From a checkpoint of a small CTC image transcriber.
Data: trained on analogue clock faces, 48750 training examples, 16.3 epochs.
Rows from block 2 of a small CTC image transcriber, named by matrix and row number. Rows with one number belong to one neuron. Each number is 200 + 30 x the weight over its row's rms, rounded and kept within 0 to 999. All counts start at 0.
After each neuron's rows are labels from the 100 images, of 14976, where the neuron reaches its largest size: "lies over" is the class under the peak; "responds to" is what is common among them. Only what is clearly more common there than usual is listed. The data: analogue clock faces. In brackets: how many of the 100, against the usual share in percent.
# gate: MLP gate (model.blocks.2.mlp.gate.weight, 640x320), inputs 270-319
# fc1: MLP up (model.blocks.2.mlp.fc1.weight, 640x320), inputs 270-319
# fc2: MLP down (model.blocks.2.mlp.fc2.weight, 320x640, transposed), outputs 270-319

gate.441,223,232,214,191,216,230,206,267,214,179,202,207,138,221,223,266,253,249,182,173,226,198,258,194,171,169,218,132,244,200,236,222,183,185,203,197,199,185,193,166,240,238,198,193,186,221,146,129,185,239
fc1.441,194,215,250,177,233,203,212,197,233,200,168,209,195,206,218,229,271,209,180,165,171,225,215,199,148,173,200,126,234,213,156,238,204,205,176,143,249,259,181,216,189,208,211,225,162,230,218,189,181,221
fc2.441,144,174,150,235,209,198,229,194,207,220,195,233,233,180,192,197,207,137,216,212,217,192,218,215,226,184,229,204,198,235,198,193,255,253,233,192,196,187,225,175,188,215,184,200,207,216,237,182,198,204
lies over: hour hand (61 vs 0.8)
responds to: hour 10 (42 vs 8.5); hour 9 (34 vs 8.3)

gate.406,190,190,243,225,182,221,237,195,241,253,228,201,204,185,214,161,209,212,199,210,227,208,190,189,269,225,215,210,151,182,186,181,232,225,207,207,247,192,170,211,198,205,210,231,151,154,227,180,261,231
fc1.406,195,167,164,233,196,201,159,175,237,194,231,195,197,182,193,183,168,196,230,189,175,222,174,168,185,215,152,227,234,210,197,226,208,195,217,204,174,202,151,182,203,211,218,209,219,162,203,202,241,191
fc2.406,198,228,168,244,199,185,224,233,202,189,169,170,178,198,212,191,212,183,130,213,211,204,183,248,163,207,248,127,178,233,185,203,251,240,178,183,139,173,157,208,225,211,195,229,193,144,233,199,174,216
lies over: face (96 vs 41.2)
responds to: ticks (55 vs 25); hour 6 (25 vs 8.1)

gate.591,200,197,210,196,205,208,172,196,216,226,169,234,259,251,200,155,224,177,258,211,168,221,175,185,164,162,207,213,173,251,171,153,213,197,139,176,170,170,151,198,210,182,158,198,198,187,255,207,190,181
fc1.591,159,195,185,225,206,236,223,264,234,107,223,158,194,272,151,251,177,204,186,220,212,185,199,183,200,166,175,196,226,200,158,164,213,193,223,239,198,221,176,213,176,176,137,211,210,174,205,158,225,171
fc2.591,216,177,209,242,261,220,236,209,214,235,190,137,225,195,195,212,191,167,194,169,161,249,198,174,209,178,202,176,181,205,200,209,174,189,233,206,247,174,234,181,221,206,190,232,167,153,210,212,183,248
lies over: minute hand (38 vs 1.4)
responds to: dark face (75 vs 34.9); minute hand past 2 (33 vs 8.5); minutes: 10 to 14 (33 vs 8.5); minute hand past 8 (32 vs 8.4)

gate.260,182,227,164,179,208,259,212,175,192,186,229,188,246,184,245,216,152,260,178,187,179,221,172,151,202,179,202,148,227,200,206,208,235,174,200,169,190,159,193,183,193,261,233,213,185,200,261,146,218,267
fc1.260,214,185,242,173,199,148,186,209,220,233,162,209,165,181,163,192,250,184,187,210,223,192,236,243,179,232,133,242,183,211,242,197,193,207,181,245,206,259,221,196,186,165,168,177,203,216,159,261,184,195
fc2.260,190,232,185,239,169,185,122,194,194,183,192,186,219,183,160,184,170,212,172,233,216,226,159,183,192,159,193,244,226,194,218,215,175,214,196,185,160,210,217,220,155,253,238,205,193,193,145,147,207,255
lies over: face (81 vs 41.2)
responds to: minute hand past 11 (70 vs 8.2); minutes: 55 to 59 (70 vs 8.2)

gate.120,178,238,221,201,232,246,137,185,203,204,216,188,266,168,217,216,226,220,216,198,241,175,204,170,216,188,220,165,184,206,220,206,251,176,181,113,180,193,173,192,220,236,182,171,202,222,251,240,188,195
fc1.120,198,210,202,206,141,231,243,137,96,195,190,196,182,261,150,191,201,161,220,176,150,215,165,216,202,203,153,265,200,151,175,206,205,195,232,199,196,239,218,234,178,174,136,200,179,215,211,221,154,217
fc2.120,212,160,201,208,195,150,186,172,154,222,187,173,188,186,195,127,189,203,196,242,226,196,231,245,216,215,190,196,162,160,178,210,139,199,183,184,141,169,237,168,231,185,145,209,170,240,192,243,201,224
lies over: hour hand (85 vs 0.8)
responds to: hour 9 (46 vs 8.3); hour 10 (33 vs 8.5)

gate.375,206,232,182,192,191,206,180,183,222,131,228,203,153,232,207,272,190,187,161,177,175,268,193,212,235,253,186,278,182,149,175,226,211,268,210,183,166,220,208,207,219,144,145,224,217,176,201,185,189,148
fc1.375,213,200,191,225,232,267,183,204,184,218,201,169,164,227,162,235,187,210,155,135,146,199,211,225,153,234,206,222,210,180,214,194,181,205,243,193,261,203,127,197,246,160,151,219,140,138,196,211,195,205
fc2.375,192,217,210,210,243,211,191,172,216,174,218,211,228,225,166,142,154,195,217,199,277,230,194,230,193,201,187,190,190,193,187,235,197,251,152,237,234,169,236,195,213,153,186,191,261,218,198,195,248,183
lies over: hour hand (44 vs 0.8); minute hand (33 vs 1.4)
responds to: hour 9 (38 vs 8.3); hour 8 (29 vs 8.2)

gate.39,151,188,187,197,221,202,136,206,239,188,204,165,202,201,245,267,219,196,195,248,229,301,229,176,190,212,231,239,177,119,199,188,176,203,230,209,230,197,224,155,192,181,191,192,171,186,179,212,208,236
fc1.39,215,191,186,204,192,113,192,243,192,175,174,161,202,200,203,157,203,184,153,230,209,307,218,242,138,207,148,212,192,130,197,200,177,145,241,243,199,182,205,222,257,199,193,247,226,244,220,189,191,165
fc2.39,225,233,190,219,216,217,138,213,187,164,138,202,198,242,201,162,254,185,177,228,245,226,222,196,260,252,190,203,212,218,204,238,171,160,226,198,208,187,168,213,192,187,271,169,234,154,277,236,216,212
lies over: backdrop (78 vs 46.3)
responds to: minute hand past 2 (52 vs 8.5); minutes: 10 to 14 (52 vs 8.5)

gate.138,208,219,229,222,201,169,218,219,150,162,145,178,190,206,191,250,197,246,197,200,202,169,208,191,184,159,231,205,240,196,161,203,205,169,232,219,214,205,210,223,168,211,246,226,149,166,200,171,224,196
fc1.138,187,194,202,218,191,218,228,246,222,217,184,198,240,207,181,212,228,228,272,217,241,174,160,139,180,195,172,217,152,193,186,199,207,197,165,222,175,130,209,212,187,177,213,206,223,250,202,148,173,155
fc2.138,216,173,198,231,243,210,192,192,188,209,216,205,160,181,171,208,203,163,207,186,189,197,132,191,187,272,189,214,210,147,217,221,222,219,294,175,214,256,197,225,219,219,219,212,196,197,164,192,171,211
lies over: minute hand (46 vs 1.4)
responds to: numerals (58 vs 25.2); minute hand past 4 (52 vs 8.3); minutes: 20 to 24 (52 vs 8.3)

gate.235,184,192,249,222,219,222,214,217,280,226,194,185,206,211,234,196,173,204,240,163,178,219,239,137,202,148,171,168,148,179,224,196,199,148,145,246,186,200,249,228,205,144,236,221,178,224,181,257,229,163
fc1.235,191,221,181,177,206,241,227,147,183,167,228,227,216,212,219,194,195,216,210,233,205,138,202,230,157,205,155,198,255,210,159,205,181,166,156,172,246,214,188,216,164,198,199,208,252,186,198,199,166,217
fc2.235,217,242,180,221,151,189,265,183,181,226,157,159,174,181,185,169,230,196,166,195,154,224,218,185,160,188,180,198,156,209,183,192,227,203,198,270,227,240,173,151,205,199,208,187,198,245,192,225,228,222
lies over: case (33 vs 10.1)
responds to: minute hand past 2 (49 vs 8.5); minutes: 10 to 14 (49 vs 8.5); minute hand past 8 (29 vs 8.4); minutes: 40 to 44 (29 vs 8.4)

gate.195,253,208,193,145,231,224,238,222,218,197,207,233,213,216,228,228,206,163,219,191,206,197,193,179,200,203,182,197,153,234,239,253,215,199,208,217,152,158,192,163,176,202,237,199,205,169,214,217,235,215
fc1.195,187,236,180,186,168,192,165,177,193,222,209,177,188,203,143,143,226,235,278,176,184,215,253,122,249,219,158,219,186,151,212,219,191,185,276,143,237,226,222,213,211,214,243,172,223,169,172,219,187,193
fc2.195,135,155,135,223,232,201,177,220,180,208,159,225,166,194,199,172,138,242,188,289,223,247,189,210,193,178,208,226,197,259,210,253,205,267,157,204,155,197,226,233,220,219,170,219,226,219,220,228,212,183
lies over: minute hand (46 vs 1.4)
responds to: minute hand past 4 (29 vs 8.3); minutes: 20 to 24 (29 vs 8.3)

gate.279,186,185,165,194,247,222,232,240,219,217,220,246,174,210,180,257,249,181,198,198,162,260,206,160,195,185,245,229,176,136,230,224,171,208,203,207,143,192,192,169,181,219,194,183,176,174,204,179,201,182
fc1.279,237,147,208,197,173,238,224,199,200,187,203,241,198,196,247,189,171,177,223,219,190,232,206,212,226,180,205,192,234,167,202,220,209,200,124,202,201,167,229,225,184,225,203,176,208,237,202,186,137,176
fc2.279,211,115,248,133,173,218,175,216,187,175,175,145,168,215,234,218,230,205,180,211,203,240,234,237,245,227,220,230,237,239,219,186,191,183,216,171,226,133,118,239,265,211,230,216,187,185,223,169,206,206
lies over: face (89 vs 41.2)
responds to: dark face (87 vs 34.9); minute hand past 4 (44 vs 8.3); minutes: 20 to 24 (44 vs 8.3); hour 4 (33 vs 8.7)

gate.365,218,205,206,238,149,175,198,170,193,209,222,213,176,229,259,239,153,151,224,209,200,198,187,217,194,245,185,147,219,201,245,163,142,178,138,192,149,225,111,190,173,166,146,201,202,160,183,195,216,184
fc1.365,217,157,217,178,163,133,165,185,253,212,182,193,163,193,163,169,203,216,181,204,211,201,269,175,201,207,204,228,201,196,217,175,168,267,216,164,175,252,209,232,211,237,205,189,210,204,219,234,204,200
fc2.365,209,199,214,228,201,177,142,145,200,266,204,200,173,238,168,204,189,278,212,142,241,223,210,209,185,197,224,228,206,206,175,227,234,208,231,206,220,170,182,183,161,194,234,215,227,125,179,180,218,184
lies over: case (59 vs 10.1)
responds to: square case (67 vs 29.7)

gate.399,208,165,127,156,231,232,163,225,176,192,199,209,231,224,243,230,215,219,260,181,198,231,239,190,213,198,169,194,211,201,160,180,143,204,195,151,174,149,230,183,238,200,178,179,169,177,214,202,197,162
fc1.399,186,167,180,203,143,219,207,187,211,199,181,203,192,229,146,188,221,161,208,208,227,162,205,187,163,183,186,238,199,224,259,213,263,210,242,226,216,219,196,179,167,201,204,188,221,244,210,212,188,219
fc2.399,207,189,206,222,217,221,176,194,157,260,172,223,198,196,151,197,134,176,191,184,205,199,224,170,146,198,238,212,220,219,173,266,219,237,201,175,172,180,213,224,213,214,214,230,206,176,199,211,204,240
lies over: face (100 vs 41.2)
responds to: numerals (51 vs 25.2); minute hand past 1 (25 vs 8.4); minutes: 5 to 9 (25 vs 8.4)

gate.221,234,185,215,149,212,165,212,204,155,192,178,155,177,242,189,204,212,224,238,191,242,226,178,176,182,192,172,253,174,155,236,209,225,219,170,178,226,191,171,198,203,173,197,251,212,172,203,135,171,157
fc1.221,205,230,195,248,207,230,182,191,156,198,194,239,197,195,187,280,241,231,155,206,175,209,208,208,216,228,172,182,195,232,207,172,261,185,174,229,172,226,228,165,161,188,225,161,224,159,170,177,189,227
fc2.221,210,163,149,126,189,210,204,209,198,212,168,204,232,162,223,234,175,213,209,230,162,224,210,155,166,204,181,237,208,194,219,152,217,225,161,132,258,180,201,192,145,189,169,221,168,200,217,172,197,221
lies over: minute hand (67 vs 1.4)
responds to: minute hand past 8 (60 vs 8.4); minutes: 40 to 44 (60 vs 8.4); hour 11 (26 vs 8.2); minute hand past 9 (25 vs 8.6)

gate.171,218,220,201,157,179,206,208,231,210,218,247,175,238,181,197,204,197,192,185,197,167,161,168,218,218,204,200,155,201,194,175,193,236,195,235,170,175,175,243,186,194,204,180,238,143,186,228,195,236,209
fc1.171,160,138,245,210,223,216,251,240,237,260,223,234,172,178,218,230,206,196,213,166,126,195,183,206,226,214,204,142,204,236,155,181,193,215,191,168,226,197,221,176,204,212,216,182,206,165,234,222,192,200
fc2.171,214,252,140,164,242,169,133,226,105,200,163,199,212,238,198,184,253,225,220,150,173,211,179,207,134,280,190,223,235,194,197,256,216,201,238,241,196,215,209,220,154,191,177,183,208,198,177,208,183,198
lies over: minute hand (59 vs 1.4)
responds to: minute hand past 6 (42 vs 8.4); minutes: 30 to 34 (42 vs 8.4); minute hand past 7 (33 vs 8.1); minutes: 35 to 39 (33 vs 8.1)

gate.388,232,152,216,196,175,132,207,205,181,210,148,202,137,259,213,169,236,206,225,158,175,213,137,189,223,161,184,134,184,167,225,196,222,179,196,221,215,197,217,195,199,173,163,215,214,250,192,226,186,228
fc1.388,242,196,200,199,219,189,212,220,227,248,215,172,163,185,232,182,145,216,216,148,173,200,185,285,190,157,196,212,212,131,219,225,163,218,149,227,208,188,227,184,183,193,203,174,207,194,203,248,219,217
fc2.388,233,167,229,210,201,240,221,234,265,165,263,209,221,174,168,226,176,180,210,178,226,222,168,162,161,205,224,247,212,197,174,200,168,193,192,168,189,249,227,209,211,203,205,187,180,197,196,196,161,162
lies over: hour hand (81 vs 0.8)
responds to: hour 5 (35 vs 8.3); hour 4 (33 vs 8.7)

gate.149,219,246,196,160,122,209,216,188,250,152,191,142,205,222,197,122,215,217,197,183,144,210,182,160,217,149,220,213,187,289,221,180,211,203,270,189,177,183,179,257,265,196,217,238,222,207,218,224,217,184
fc1.149,221,193,162,254,227,188,181,139,169,197,180,193,203,225,223,241,239,201,200,213,274,211,230,202,183,256,204,266,191,170,164,182,216,141,234,254,225,177,207,203,133,162,233,205,152,175,226,235,200,166
fc2.149,171,225,134,201,217,221,179,192,178,178,193,158,241,169,204,203,191,201,149,200,233,213,229,166,172,288,143,170,154,163,170,257,213,188,221,220,202,191,204,218,178,209,177,200,178,158,192,187,172,230
lies over: case (38 vs 10.1)
responds to: minute hand past 11 (59 vs 8.2); minutes: 55 to 59 (59 vs 8.2); hour 4 (46 vs 8.7); hour 10 (27 vs 8.5)

gate.368,235,200,175,187,189,188,236,246,245,202,166,236,192,164,241,207,153,172,249,191,175,213,202,209,213,220,195,250,181,223,215,158,246,204,199,178,217,199,214,183,192,220,166,245,213,223,202,199,194,226
fc1.368,174,221,195,201,233,196,228,197,201,219,152,220,197,219,152,193,175,166,204,229,193,235,215,199,181,231,207,210,193,208,204,207,226,273,196,170,183,216,208,183,180,224,256,215,201,233,210,188,189,219
fc2.368,161,170,224,211,193,204,169,190,169,240,230,161,167,229,208,192,196,212,234,192,185,162,188,176,221,200,262,227,204,231,183,188,201,264,203,151,216,257,208,193,189,168,170,189,143,186,223,217,214,203
lies over: minute hand (29 vs 1.4)
responds to: minute hand past 2 (33 vs 8.5); minutes: 10 to 14 (33 vs 8.5)

gate.569,198,187,239,229,154,232,183,222,240,260,219,202,176,184,229,227,195,160,183,251,204,155,226,169,175,215,146,192,263,216,196,241,265,175,162,174,199,217,178,269,177,214,175,217,234,238,132,166,211,168
fc1.569,166,167,213,153,147,206,199,246,219,240,210,220,164,231,209,205,203,195,140,206,258,179,237,150,212,216,172,227,198,176,174,261,237,220,226,182,173,163,176,245,180,187,176,170,213,234,184,174,189,207
fc2.569,181,197,213,163,208,215,236,255,214,164,223,217,194,168,184,174,219,229,246,191,163,279,224,221,206,204,167,261,200,234,232,159,179,185,243,228,237,186,169,178,181,220,234,212,248,178,188,205,178,171
lies over: hour hand (57 vs 0.8); minute hand (26 vs 1.4)
responds to: hour 4 (78 vs 8.7)

gate.78,238,206,207,219,163,174,216,258,221,229,194,178,199,208,191,227,215,192,187,152,183,253,186,183,212,194,179,173,209,211,257,215,211,191,204,177,230,210,238,147,214,166,157,223,233,158,270,205,192,241
fc1.78,218,223,187,158,187,162,200,227,208,223,189,132,179,196,149,226,165,257,198,148,214,230,164,203,240,169,144,228,212,203,221,226,166,191,189,249,195,204,221,203,228,166,190,210,180,210,282,228,217,228
fc2.78,235,208,201,173,235,248,194,234,175,212,209,184,191,227,216,197,206,163,181,240,240,196,203,239,200,210,195,183,204,218,173,208,183,146,192,183,183,166,278,218,191,190,170,150,222,139,213,232,205,186
lies over: minute hand (44 vs 1.4)
responds to: minute hand past 6 (92 vs 8.4); minutes: 30 to 34 (92 vs 8.4)

gate.165,211,185,204,198,203,175,202,203,176,160,186,219,227,235,200,209,221,174,205,250,196,268,228,246,144,176,282,212,198,190,207,149,179,237,237,170,173,161,168,166,182,281,174,241,191,247,192,232,224,228
fc1.165,216,157,212,191,168,167,233,246,177,243,258,239,225,186,244,230,243,148,217,215,226,205,196,172,225,212,170,181,176,209,223,219,146,168,210,231,155,167,201,155,202,255,185,160,169,174,158,176,245,140
fc2.165,206,159,199,195,180,207,240,235,195,151,127,237,125,196,194,213,156,230,142,212,247,230,202,204,210,176,195,191,221,184,252,169,191,203,240,206,219,247,202,176,206,240,172,228,191,185,210,213,193,212
lies over: minute hand (77 vs 1.4)
responds to: minute hand past 5 (92 vs 8.1); minutes: 25 to 29 (92 vs 8.1)

gate.617,239,267,188,215,239,205,193,236,176,200,253,268,236,202,177,219,227,207,217,208,190,148,218,223,180,206,225,183,251,182,178,183,179,180,227,212,156,178,173,190,205,184,197,136,144,134,190,227,204,198
fc1.617,196,149,178,202,239,162,147,174,210,180,185,192,223,237,188,222,191,180,226,166,226,203,202,187,232,197,221,265,160,208,179,167,204,180,184,230,226,237,211,149,206,224,249,221,227,288,216,234,238,184
fc2.617,151,181,171,241,188,177,190,187,181,246,230,166,222,171,262,131,166,233,142,213,168,161,171,222,191,252,107,180,205,194,200,133,204,276,201,182,185,175,203,179,190,206,197,208,215,209,213,193,236,127
lies over: backdrop (90 vs 46.3)
responds to: minute hand past 12 (48 vs 8.1); minutes: 0 to 4 (48 vs 8.1); hour 12 (34 vs 8.4); hour 1 (30 vs 8.3)

gate.152,262,180,194,207,198,229,235,169,206,204,214,224,149,179,177,209,185,246,157,221,175,193,174,198,203,160,226,170,239,243,167,187,220,219,194,207,234,195,215,134,238,203,135,238,183,200,211,159,216,226
fc1.152,212,199,181,151,208,163,186,303,231,242,241,233,224,265,209,164,215,211,197,209,158,175,163,173,229,174,209,192,203,209,179,230,203,183,182,210,277,223,181,212,152,190,195,171,173,207,185,168,193,211
fc2.152,195,214,248,211,202,169,232,160,243,199,215,207,220,185,246,258,204,198,182,216,170,225,175,208,205,201,244,237,198,209,180,201,239,204,241,206,233,214,184,198,164,206,296,176,239,160,236,206,204,210
lies over: minute hand (38 vs 1.4)
responds to: minute hand past 7 (48 vs 8.1); minutes: 35 to 39 (48 vs 8.1)

gate.381,198,224,128,132,159,192,232,215,155,179,218,192,226,163,180,213,204,159,176,202,218,228,164,194,170,188,286,236,246,204,199,188,239,185,225,227,255,169,161,173,194,200,214,184,185,228,207,149,185,293
fc1.381,200,162,214,216,173,204,182,203,216,256,105,215,193,204,214,204,113,229,195,170,217,201,197,171,197,196,162,212,188,212,166,198,187,235,175,179,187,212,214,222,231,284,201,204,163,163,210,163,210,183
fc2.381,118,142,150,182,236,203,215,194,225,175,208,198,235,211,190,201,242,212,179,219,146,215,224,155,193,198,155,159,186,207,169,186,225,201,159,174,209,151,176,182,133,161,205,199,193,244,224,225,220,197
lies over: backdrop (99 vs 46.3)
responds to: minute hand past 10 (35 vs 8.4); minutes: 50 to 54 (35 vs 8.4); minute hand past 4 (26 vs 8.3); minutes: 20 to 24 (26 vs 8.3)

gate.174,222,183,177,169,184,192,212,195,199,163,173,216,127,239,186,187,196,195,187,153,229,182,214,159,222,162,191,217,228,124,234,202,230,211,212,201,182,220,184,152,195,208,194,189,174,212,177,221,225,232
fc1.174,211,177,238,168,240,181,166,227,218,223,193,192,216,195,200,204,209,200,253,260,192,155,227,246,174,197,196,176,172,154,211,196,187,228,249,207,212,214,261,185,189,186,190,183,206,244,240,184,226,161
fc2.174,233,155,181,230,133,205,202,217,188,172,210,148,214,222,216,184,211,211,224,181,170,197,210,230,202,209,190,213,196,222,165,198,163,221,159,170,223,178,191,200,203,238,214,227,233,179,191,281,162,204
lies over: hour hand (54 vs 0.8)
responds to: dark face (89 vs 34.9)

gate.114,146,195,216,181,221,214,190,163,229,182,203,152,241,175,189,219,280,249,195,215,168,215,242,143,181,260,148,223,152,211,180,236,246,182,204,215,166,191,232,199,204,192,233,183,122,205,236,247,232,173
fc1.114,162,189,232,247,173,220,185,247,180,207,211,194,152,168,215,252,123,186,197,179,177,185,212,170,202,233,172,204,147,203,195,176,196,170,132,226,191,185,202,271,194,168,227,205,230,184,162,197,228,185
fc2.114,173,203,196,219,195,207,214,236,245,168,233,178,261,244,147,225,283,185,217,210,189,200,202,210,173,170,143,196,235,238,220,201,210,266,227,189,152,161,272,179,221,209,199,218,195,232,178,215,155,207
lies over: backdrop (96 vs 46.3)
responds to: minute hand past 11 (27 vs 8.2); minutes: 55 to 59 (27 vs 8.2)

gate.49,191,204,174,189,203,164,173,192,173,224,208,184,191,182,192,188,164,182,215,165,197,223,234,169,193,213,212,217,250,160,192,208,225,183,213,190,205,185,234,180,145,188,220,179,227,217,224,244,205,224
fc1.49,174,152,182,198,198,255,192,144,156,250,176,183,153,191,195,174,191,247,178,185,178,190,183,243,209,111,255,215,196,196,167,210,158,145,228,214,177,229,163,166,174,217,220,209,202,219,196,136,210,154
fc2.49,216,213,220,217,187,177,177,231,219,176,154,196,228,197,140,202,230,185,172,178,234,175,210,179,242,196,212,202,254,232,208,224,192,164,226,134,160,226,165,147,221,209,269,236,191,181,189,195,199,140
lies over: face (83 vs 41.2)
responds to: hour 6 (70 vs 8.1); hour 7 (25 vs 8.5)

gate.374,174,200,219,202,169,163,184,187,234,226,206,204,161,196,222,248,189,195,176,230,194,243,198,205,265,207,129,196,211,209,184,211,215,217,150,171,197,197,201,222,192,179,218,185,202,223,215,188,265,175
fc1.374,186,161,190,168,170,182,172,227,164,211,207,227,171,224,236,204,204,215,146,162,247,206,173,203,169,221,138,188,269,266,254,197,232,229,204,150,199,204,225,224,207,223,194,236,216,167,219,226,248,163
fc2.374,231,234,196,184,257,192,217,215,226,237,190,210,208,170,166,178,150,158,194,190,202,206,194,241,205,202,246,205,199,190,220,189,137,173,206,220,193,236,133,207,203,146,182,189,181,256,210,163,187,190
lies over: hour hand (52 vs 0.8)
responds to: hour 6 (32 vs 8.1); hour 7 (25 vs 8.5)

gate.352,176,196,260,193,203,267,138,200,243,259,177,196,176,162,191,234,196,195,217,202,190,190,203,226,235,193,184,256,180,188,232,138,200,217,201,186,203,169,194,203,205,221,204,175,154,202,223,201,190,225
fc1.352,189,175,168,222,185,236,195,216,260,219,176,218,163,209,193,200,145,201,190,200,201,196,154,164,137,216,193,239,190,165,192,155,232,196,209,190,213,219,202,188,217,182,232,270,202,166,163,199,186,168
fc2.352,232,226,254,231,210,157,147,158,124,154,227,227,196,193,177,273,211,210,182,186,129,198,209,259,212,227,213,171,240,221,182,188,213,212,218,167,193,194,204,192,223,199,227,232,236,232,210,194,186,209
lies over: face (98 vs 41.2)
responds to: minute hand past 3 (37 vs 8.5); minutes: 15 to 19 (37 vs 8.5); hour 2 (28 vs 8.3)

gate.391,176,185,191,206,196,163,178,172,198,191,193,223,210,183,232,165,187,180,179,192,233,258,227,223,223,224,201,197,260,177,232,169,202,170,218,167,171,195,230,183,192,221,154,184,230,159,197,262,197,195
fc1.391,202,188,200,254,183,181,194,195,205,216,211,184,137,159,198,159,160,206,191,183,243,267,184,171,256,174,205,218,214,201,210,254,211,205,231,215,207,215,175,158,219,230,167,232,175,185,245,177,206,211
fc2.391,207,225,204,182,212,200,205,180,181,221,177,220,143,195,181,255,183,175,225,214,216,229,219,258,138,207,232,177,206,195,188,177,161,214,160,237,206,216,204,195,175,177,219,215,175,181,208,146,216,190
lies over: backdrop (99 vs 46.3)
responds to: four ticks (62 vs 24.7); minute hand past 3 (57 vs 8.5); minutes: 15 to 19 (57 vs 8.5)

gate.265,213,182,212,225,179,175,227,244,181,224,197,238,249,209,259,200,172,195,205,181,235,191,178,194,173,171,260,216,189,164,174,166,228,243,188,180,204,165,187,207,187,218,145,264,233,228,170,187,184,163
fc1.265,218,247,200,225,172,189,275,238,226,244,188,156,253,153,219,189,177,215,160,219,147,230,236,198,233,195,191,211,179,176,204,198,189,237,213,192,196,250,211,188,203,203,188,171,129,160,202,188,222,159
fc2.265,136,222,238,189,193,198,169,164,151,143,207,259,181,199,198,154,177,250,191,188,227,184,246,179,136,221,178,158,193,174,188,217,172,158,225,229,227,177,210,233,198,237,223,194,217,202,197,200,185,220
lies over: minute hand (48 vs 1.4); hour hand (29 vs 0.8)
responds to: minute hand past 4 (33 vs 8.3); minutes: 20 to 24 (33 vs 8.3); minute hand past 5 (27 vs 8.1); minutes: 25 to 29 (27 vs 8.1)

gate.292,239,211,227,185,183,205,163,192,227,171,226,213,175,159,243,180,155,170,184,205,184,129,188,183,222,231,169,192,208,217,193,177,242,188,143,241,218,202,216,170,262,185,121,223,138,210,182,240,196,255
fc1.292,181,251,188,204,126,275,160,172,156,234,201,187,194,199,260,165,169,171,238,169,202,186,204,188,254,175,180,173,184,246,175,183,237,187,192,244,176,169,191,226,248,221,243,209,218,216,151,223,193,210
fc2.292,158,207,239,208,211,182,251,212,187,160,181,194,201,210,273,186,220,204,181,206,219,243,206,233,237,210,193,150,222,178,168,222,174,117,201,223,234,202,232,226,193,199,253,217,207,188,208,142,180,217
lies over: hour hand (42 vs 0.8)
responds to: hour 5 (39 vs 8.3); hour 4 (29 vs 8.7)

gate.628,148,211,190,182,252,220,195,184,228,217,185,184,214,184,199,190,201,184,230,166,211,248,208,215,227,220,210,218,243,190,191,192,238,196,129,254,193,145,218,155,175,230,168,181,218,213,205,192,179,154
fc1.628,204,179,195,200,234,171,148,195,248,196,157,197,202,244,199,196,218,250,232,170,223,195,187,200,238,162,195,232,210,192,171,218,248,206,196,204,197,167,194,191,182,179,196,233,217,203,145,185,196,183
fc2.628,181,167,130,222,241,228,163,219,229,208,188,244,249,178,163,187,232,212,178,192,202,240,222,193,240,229,229,225,245,216,252,241,198,173,219,249,172,238,175,187,246,225,187,177,218,169,188,251,242,198
lies over: hour hand (40 vs 0.8)
responds to: hour 4 (71 vs 8.7)

gate.324,177,183,187,222,154,200,212,201,235,200,221,176,179,243,209,198,204,259,232,231,200,241,236,171,200,167,281,183,204,138,164,205,183,164,194,158,204,178,178,176,242,225,194,217,127,200,220,215,144,177
fc1.324,207,181,214,153,172,146,198,207,176,209,269,236,173,189,168,220,168,217,169,204,204,267,192,194,211,205,238,209,211,205,177,239,156,216,215,159,281,184,188,181,201,189,212,183,180,209,268,223,209,221
fc2.324,194,218,218,168,193,145,195,158,163,224,192,177,218,216,256,230,205,200,172,218,214,231,158,253,179,216,207,204,232,149,209,237,203,182,193,152,212,209,231,207,211,153,216,244,153,209,243,212,233,216
lies over: backdrop (100 vs 46.3)
responds to: minute hand past 10 (36 vs 8.4); minutes: 50 to 54 (36 vs 8.4); minute hand past 4 (25 vs 8.3); minutes: 20 to 24 (25 vs 8.3)

gate.47,194,202,150,200,210,211,224,151,167,208,210,186,162,189,230,238,246,129,226,168,190,207,191,234,178,218,243,204,241,154,196,218,198,166,173,188,156,156,223,247,201,226,204,199,185,233,277,214,233,177
fc1.47,195,206,196,227,228,216,177,155,194,159,198,229,144,136,259,250,233,133,212,182,208,197,119,196,217,233,197,216,184,157,200,200,178,213,198,248,123,170,208,216,206,174,207,187,222,245,207,233,206,191
fc2.47,213,174,124,161,178,240,212,222,174,251,248,166,167,185,158,236,234,186,250,235,197,211,172,221,206,206,191,210,194,171,180,150,131,236,175,190,252,225,229,234,201,234,179,174,176,199,193,205,153,240
lies over: backdrop (86 vs 46.3)
responds to: minute hand past 8 (47 vs 8.4); minutes: 40 to 44 (47 vs 8.4)